A small audio frame classifier, trained from scratch.
Data: trained on melodies that start on their tonic, played by one synthesised instrument, 26041 training examples, 1.2 epochs.
Rows from block 4, named by matrix and row number. Each number is 500 + 25 x the weight over its row's rms, rounded and kept within 0 to 999. All counts start at 0. Numbers have three digits each. After the name is the row's rms in percent of the matrix's.
# weight_hh_l0: LSTM recurrent weights (gates i, f, g, o stacked) (model.rnn.1.rnn.weight_hh_l0, 768x192), inputs 0-95
weight_hh_l0.296 101:493491545492491461483469519508531510508505524562499464498526533511484493483502463467478468484472477519540502519491532497505496502522446484489465461536546508487527538514477466469538535494465502474453469498481496454530494465488525478502512505518507521502488498481521521459459481477483523479
weight_hh_l0.297 100:531486557545491489531492504476484500463539525496514479458485491507543471501481503515486466514456489489450500502514507485491494538481534502512514458503494527524540466493497503474528482528476516489516498539486515510517476503496458510504495509461494506551468478475522531480485525443549527486
weight_hh_l0.298 099:472524529530478465480459507527509552483533499526490548533469507496503467483532502466477517530483510519536437513521517524474514489510513492561464486481528536495515470525505520527503505508462519507494503500481450535500489471511468529522502518448496484473532471504517524474478542514529538458
weight_hh_l0.299 098:537519488505516474497496468497478476439544499487480536468500522481490470509507473454468481472462499489450470506520482497484499506464513507538483478501527503480495517515502505483474552494469539523501478521518475480516553451498451515485496539523517507484488493471506520531492510537534548540
weight_hh_l0.300 101:457493529472515486497517482474483520464477541513510468511485501546487506510508513507505494479507469536535523515484473490514472520491517485511462520519468528506532532478526485489521486542457538484451453494476494489461535463453481479476514476546520509498506536514558500508477488529529511496
weight_hh_l0.301 111:496525550459508521464511488513493461520522508501515507483463484520487471531558506506483504523491525530508502488489500493509457508469483513472480511490540522452526523528492454500484548557454533503461493484497466487495501469454496478528493520483542513493489470563515518502494469484500496475
weight_hh_l0.302 104:549493511522481528513498483526508516523483479492523481499470492527506459493507477470466450517484507450499519536532474519532528481489503465509507496521502526484540487500462471517521527499466497441522516532466503502529523525519481509495460502546484501528478494540512548517509489491486499468
weight_hh_l0.303 109:507517527446510512463483464535543518498548529490511502475516478517520513521488518467468537471456490520471512554497512487537473464461497511467494504526456513475527525518467504506500538500459509490495466482525479543509533510457494521547545462528536502518520481524505521463507497504528515459
weight_hh_l0.304 103:548533528466535469468507511522482478465486547505496487511459479509546453458516494529510497508515483470456526494511519481488491506458499464546486473485491523495511474516552518481528532508534495459535529472461466468501501491506509468549494546522516522459494488514551539496513500481536462532
weight_hh_l0.305 112:547499471493529467524454490496528525464511477535499540471472475524558466508488470466508506500471519481516521522530486498501518529483465536467524482502469475467494535496548490477545514467478524538509488509485495525492482515481487484527470508484548548495494525525515484464534482483496461544
weight_hh_l0.306 102:481496491549526498490470526495463489465473488479529505497484485516533461482489492504479457502533503526488503521497477484484482549471484518529531505501520512543492548498534515505525544519500539495469541524489497491494481501495455495501515476500489519503460515509523476522530466494511491434
weight_hh_l0.307 104:511514491485494508506460478492479476477500530552538458465484502501507520522559458506490525524550511493520503524507500524520483483526489511496453469518497479500502515519510471487456507511482524501478516540474488527500518526493506477501539518497545490489512521493483483506469459470492516514
weight_hh_l0.308 108:495469480484539468477495490540529524491515529498529472524482468535492434549490511530518492510496506490488468505498481502486518519476493505531476445485514519530517508542528483472491534490486527490523505470487474488487543535519481455525486516534519518534506526481502479464485505458491469543
weight_hh_l0.309 097:522500507494476498499477483557466458526511475522498541499486518528498470542528488468471487463482527521498488533512490503498509502523510524495475510525539506507532496508458491528502544482474512533490517525530515511524508528523458522543517527460523528503460485492507485504516458529545517481
weight_hh_l0.310 096:501472478499508454509471550495498519501532483500526509448441464540475443489468480488499497483497493477513513547513488495461528479452517485499525490530477513465487491469488450515533549535524480480489500523489456537518514484451504489471465499529548535516506517498516501513527485468446522498
weight_hh_l0.311 110:498474512509479494469471511505528456453524490528528491469524455496536502514512437462488510475498517518500507503518470481529511471497495499490469502514523509474527502559468481504477536556476497470485496548471463467521516479478463453509541515487522539462478547519520443515511497504501535504
weight_hh_l0.312 101:530470503524525453492466520493553475470512492501497485494485540498501522482518509473441456482486514499535475524466483520501563492482480494485528493521533495501478515479458454517500482490488525530460519556461506457456511525544517513461528454531483511510529460538520511506499465514505487486
weight_hh_l0.313 110:478488545492514502519495528493488482465501513544538461475530520523534454492526503478471467506493501491509496514488510534516552507501505551485448511556517506498519465499468490504492513540452502513497483490485472520497535445472463470481535485485521514481510499457495513478487560497500535527
weight_hh_l0.314 108:539488531510485464520503509527549475491470467548474495508527471482497495493500473478444480512491483522548501514537497448509515560488478529507505489506475509503510521527524498543524495504495533473462511504523468482527547475490467493504506512501498493470494493483544530517503493483467511486
weight_hh_l0.315 118:498522523473525484525481506511538469515466505536473494514504513507522493468532477497489465469531458504516470520491532517478510479523518498504514497502530514462552511549510517514498549483466517508524449548457517502468530438480493475528526536525541541502470527516521510522477492507518532484
weight_hh_l0.316 096:490477459507457500528486487467487443516510492497462505489489528497531516479551514528455492497477523523468504472477536514489533492491488488514501452519533511473487494490541461479521536533479492529499452467490483502486487464526457484485535512491487500545478477485468516471512480490521470440
weight_hh_l0.317 117:479513501510502509533486467524522486493492531510481472466478516495529472519513416497455513499521534551488480521506555529496494514505466498490506506507486481492511498491468497511515524454550532494534486488490473523486509470490484468463498521492496503481488504522522494505492512531510544544
weight_hh_l0.318 098:497520509524555501493468468551541468443486479547534478477492521473527471472537484524513518490532508520524512514525490486502521509487495525531504489519530500505539489482472509539527520539488545519472463482453509493493498501506469510488482488494538542476506518463515537505456488488491516511
weight_hh_l0.319 114:494470508473489462464494525517529468472541531536538486475508528496505505504537495505490532488508488518493463511521543525456510496467467499518511499524535506478514507521486487496504527511477533468476481514486497479517499497506454495482523534511537554515484488508503530499489463486547509543
weight_hh_l0.320 113:467458513478498492455510463495527510509534543562491517489503466530502484454458436462518521471518457489493494496510506495466454527489499541558464496523539486477530485484494514458491487484482533535491495472471502517516490479497485468532526494480499512503473464480466505466476483476510545524
weight_hh_l0.321 103:546467524479486510510529537535481461509518527540504531504534521518539478525530470496506449503524510510472516524495480510476538505518514523461482500521502500510535512486500457539482535526499487522507474505509519472480486511459523529530504470453518550516456473505473482464469528479489482485
weight_hh_l0.322 115:533520503517511455495496498548503503459502523511496506469547462531539487497503501510481446532514460479521531505502541497522511502485508486549520510513481536459529488476489470546528515527480528513513490486521490484506490516491506520498486467519506480544511516527509533487518496480514489491
weight_hh_l0.323 097:495472531462534455483524501552533517490452537509506522527510506555506474480478454497467491483491485524504513531508491513476522524484475521509509479497472542476524513473487526465465525508506489487475501510442512497515483487505472478465510492497536522503492469487528551468476482475496478529
weight_hh_l0.324 115:514463515477487482482457487494550503527511513545491461492493458527498503475480458484466491534519509497510528557538457524465420536533512506541475493503481496526490524493504509529517513486515551474452509505494514485485458484527482516505532510532512491515506477447527472467479462531533482514
weight_hh_l0.325 106:499502507494490502508517533498477543503526527497532469508474509526521503469534501506485473515445497532506489510528534504497481488510464460479540524548507500503530498462494500497481548487489500510477455505483529461539538473509511526497551516522528515495478454497491508500533516502538528502
weight_hh_l0.326 097:481482490456510476523503494498482535451497523501498497483477530533532521500472446485500531464525493497505460517506479464440531518463497527525518464511502509493534529473524484509514488470473544516490447493459463505509505485520485486520503467479484485536481506491511502510499506511503520536
weight_hh_l0.327 106:499477489510492532482477477517482551442504535530485506468524477478502485500486511465514511495479451493480482466508521496523510474459476528479507480503539509482535493536512511550498534488498475498472476493485456488534542451506506526520487509492535484454508493484502487458534530491450521489
weight_hh_l0.328 103:503498494487512451503505546545526483457519528490529481493490502515529466491506542488504506538506472500522497499526475486526522493518462499540508445490507541544485444517548502483476522563514507506549528473515522526459474492509513467453525531491557520510487484495507528474497521520533534493
weight_hh_l0.329 103:474533534490532479505503520497517464513534550500488452468498469528485459526509440481524490549504510511485511489502493492491514464499455520530473501550476490529554473519480529486517527517541507506516472529503521534510467531443479462477510504459521517457535508526471495530493511508535482524
weight_hh_l0.330 109:511519491504508458505495538503530483444501512513541524517494523548536462463477489466513501479475467495514513548511491474462503513458450487529501480526511523484499481477502471516522529475523552482509473475457506529475521467486515449473492480482513506531490515507480500500524519458474516532
weight_hh_l0.331 094:519489514473538471475523505555559490479531477540474511499469498526550467503534498525489483474519443474512503495529507454508459494476500535492511466528523474458522519541471456471474493536495501487504493481502460530479471470529531498504531483513519515481509505473519471506502505496551470479
weight_hh_l0.332 097:537478470515500500513511516504503498472560508487522531521503473493499486523509505503479466485498524494518499518505520480472551505450495493508496536487515541456522490491470518454455555527504485503477477471475519537497486475535492506514470486470495548522516480480453520457476518524519490500
weight_hh_l0.333 098:483481520526503444469519485481555472485528516540485553489473459464503473482520440555490469508522516523534514530510490514496484477505476500503514486511488527468526539480476461540492518474462523516469506474477481483470538505503505452493532502534526485527496544512492530480499468529474514500
weight_hh_l0.334 105:517521485496516498505454478521518522454529492524487501520480478516522481468510487516496466544463474529485521492473511518462508480472465477517505466494502513516544458476515510505500554490471553514478483522489460478477501498490517476488497457442475502500497489489535484465500519535488547473
weight_hh_l0.335 106:484505536476509468515466515508464472496501546493541504471493469495513475488468449456549503531477496467543469483509482483483450506498458505531494510497507487517499470487472494496447523511452522476473464486494486512466529521510511492518485496511514523471486470524504477459457538512513486513
weight_hh_l0.336 096:502508489480542517498527498501492478470489492511492490455480460520490439514497498489462467455485534482481512480475479504494497468489500496490474451485491474483478466561494506517536496459466561477521473541470485451537463512493500540470465484534485478479451475516517520513530490451528454523
weight_hh_l0.337 097:521491488502518524470459516545500531490525515474535521521517493554502482487450508491481535496452471493561520475471474498498456474494497495515497499500484508456502506450484518502533460520459509529469436479465507508479499460494525507529504520514483515519514481519514537452496499484498524491
weight_hh_l0.338 103:524534531506504502477493504529521475470474473487505478502488530511523451500501470463471499503532491511473499542519495499518477528460445498467486488541493490510510457487479533540478487487492483478493493514499458500510480491509489481519495520528522566493509463520531546470505505527519489482
weight_hh_l0.339 112:502513504466540453525483491516528536508500511492510458510525460514546511516484505460478517493482533480452479507499491485482496525471509517523517473511465490513523528493480510536507532511541488491465501485514447482548492509497491515498494536533513479503528469507496559476495441537549525500
weight_hh_l0.340 104:483479538460527509516457532546543493495495530517499469469482503549488466499501473474484510525533513501546493506487501518487522520512514517512503489521496520519534510515471482508524526503491495494539490498455480527503528493448455496514479501499547536487489488481537520460464515523508511477
weight_hh_l0.341 103:514528525486512497505498500537524490456484522482478486495494487509537506529517504487514504528499482525504469523536475525458535518514459482490489460500519529486502553522526518518493554537482520472498468481513472519464520517471461541519470488504528557491452521517490531511490502495508545492
weight_hh_l0.342 095:509463478476538541527519471499566462497532492484498499505491480499535452479489499520493496522474488534512508515508469488438492507518481532494472441503495524500495512489483522530493519474502518460492480482500466487519511513480509511551478470476525553522485469480473540540478455529485508470
weight_hh_l0.343 110:522458535501544459532502506553514519503490528506505487498463482514526463451495488498448473477491527491509482495496499506498563497456497489550483517518498490509515491500479502510502477507473525517464451508499523525485485450490483516464525481485512514469491487500505487498510479506517500530
weight_hh_l0.344 104:490476543491487468466513507526523488477555505522533486452538503522512451458512517473501506526511485484506514494487478522496488496492495493510511487511539494477493472527481481505533552512468509506516460507506457473460550483448465540514500543472526541499471530538525510467463506519507494481
weight_hh_l0.345 103:534543493513514516535487497497491529523498488514552483490496543496475504512506473506509469484478473474499519481530481486518499515494509500502492493521493514550514538533483468474472483522529497457447504536453519546514478507484429527502520499467531498486491507479536487512477510462475533520
weight_hh_l0.346 104:515495482460497501468516495537530491475491497548498545492471490518489460490490473472523522527512460547517507492549541487461518516452509535480511490561500501475469474520504490480530512526482494504497489530451510477529498465468473495525545512503519500552471484537547512502516518477498494483
weight_hh_l0.347 096:488473513512473474496465534484487470454537489535543494517480525486488484477544476480525529499503463535502515529491506478519504457470460491526487499550469542515481531538484471492503556504506536466458475498462475462518516456514482458480504502517530497467504515514515509533492508484505507527
weight_hh_l0.348 090:552497516534497461530508491492499445495505524490495543461476524506485468504518504474491468487511514506502485478539518504501526506493436505463525491508469496489494498514502486531526518474476510467471459523485527530434524516509482471513512511521506546487479508444465518497500490489468483504
weight_hh_l0.349 094:527523492506528518478501482502471527470493507548539482510536541553516484473523500503485520501482473512493508518522463516499458531473462511545510488547556483466527466499504521467485514480467508536535444518477469509510544519471496479524509498476513556480490472495495529487505532526534511535
weight_hh_l0.350 102:491511485495478492503450460534459515493520486536485493470480526496482503496523462514519469444510483471488473517504523462468537474507504486473514519481524476529529496538512499509465546467463518499516474515504504504493535510492475463528523515504512494541480540450520548499458544486549467474
weight_hh_l0.351 105:532534511453535457510531496513525537463531481500506507451543494496530498534506505490507500463474511498549496531535497515473516526467489489540464489544432488511495497515498472522472502501458527485470501499478465471514539529496486464541479500509510495480494513519526477500495522472541489512
weight_hh_l0.352 106:514495496496513504523498531502481485477490478522515480501508514475487460513502470529526469468543487472517512541535477491525499469472483498487504533511486485453512552527518459493498481500428519480458471529505478473481480505497506474540528512537551534509507552525532535460481496484492501503
weight_hh_l0.353 100:535475499498492466511509482489493486484495473506514525461481453529465491519534482490479472516532510502492491550525545504518465494483502510528494550479513549491509535500482488510463488499450523472500480503481505507483554495490508493461507482510558514447506468494532516501509505464505476464
weight_hh_l0.354 108:504496476473505474489503535530535459480541478527481515503523501530516487504510521482480514545526463550533502521485483480509497482500509511523498505531502542518501490475525479474503549510498507529529463496485460460502532492484497537519499496474556505476511471487494515473473528464548504468
weight_hh_l0.355 113:501529504491521502515497476559476464490519499535476534450487505511487506481469504519501522525516488513538509509533529509507531478496520538520476489502492517520462456509480474470528536532543491481496450496468519466495518527534465489499536468481520495535468452521518512493505531500511494517
weight_hh_l0.356 106:503523468507528515475502480485489484440500503512529518485514497531485512485510500540502508498475529514480523535497479490449530530496538532518524479517486470519465459476512497512475493505495496533511490527491497515482513518473505447524518522515532548510515498553536499497515463474511488497
weight_hh_l0.357 112:509483513503493497471489523555512471491534520538499505465514477461517460466500471478506498533488454529472510566552483470495522490479497503491514501500521471505501499504486504486505537541464524475444515475514489527469490491473521503505514515500516561505463474531537519472453463493481493486
weight_hh_l0.358 105:543519501481497464485460516538482455469500454535530473497466490479524495532539510472524475462535482472451563512472477520507512524475527564523465436501544504518486501535473471482537525521512473515495498489515504500496505515499504482472531471446491545510530519542487532470485473463538529507
weight_hh_l0.359 103:524474506537484526496441495493505458482517472516502506494518497538488482512552448497503542493471524477506547500516526513463509531512476489494499448519508483519497503469497484514534492518496523492451452556509489511476545496471471473525516522556490483514462509536500507503484523526526529479
weight_hh_l0.360 109:501512490503485498477512555492545529470527494499538498496530481534485454512460444474518501548479512528541497495485542457522548464456510513530507504506490498518534541494488499497495526494501536483497471502504484458520528463507460463477497530519491490485454544546508473498504492483518466477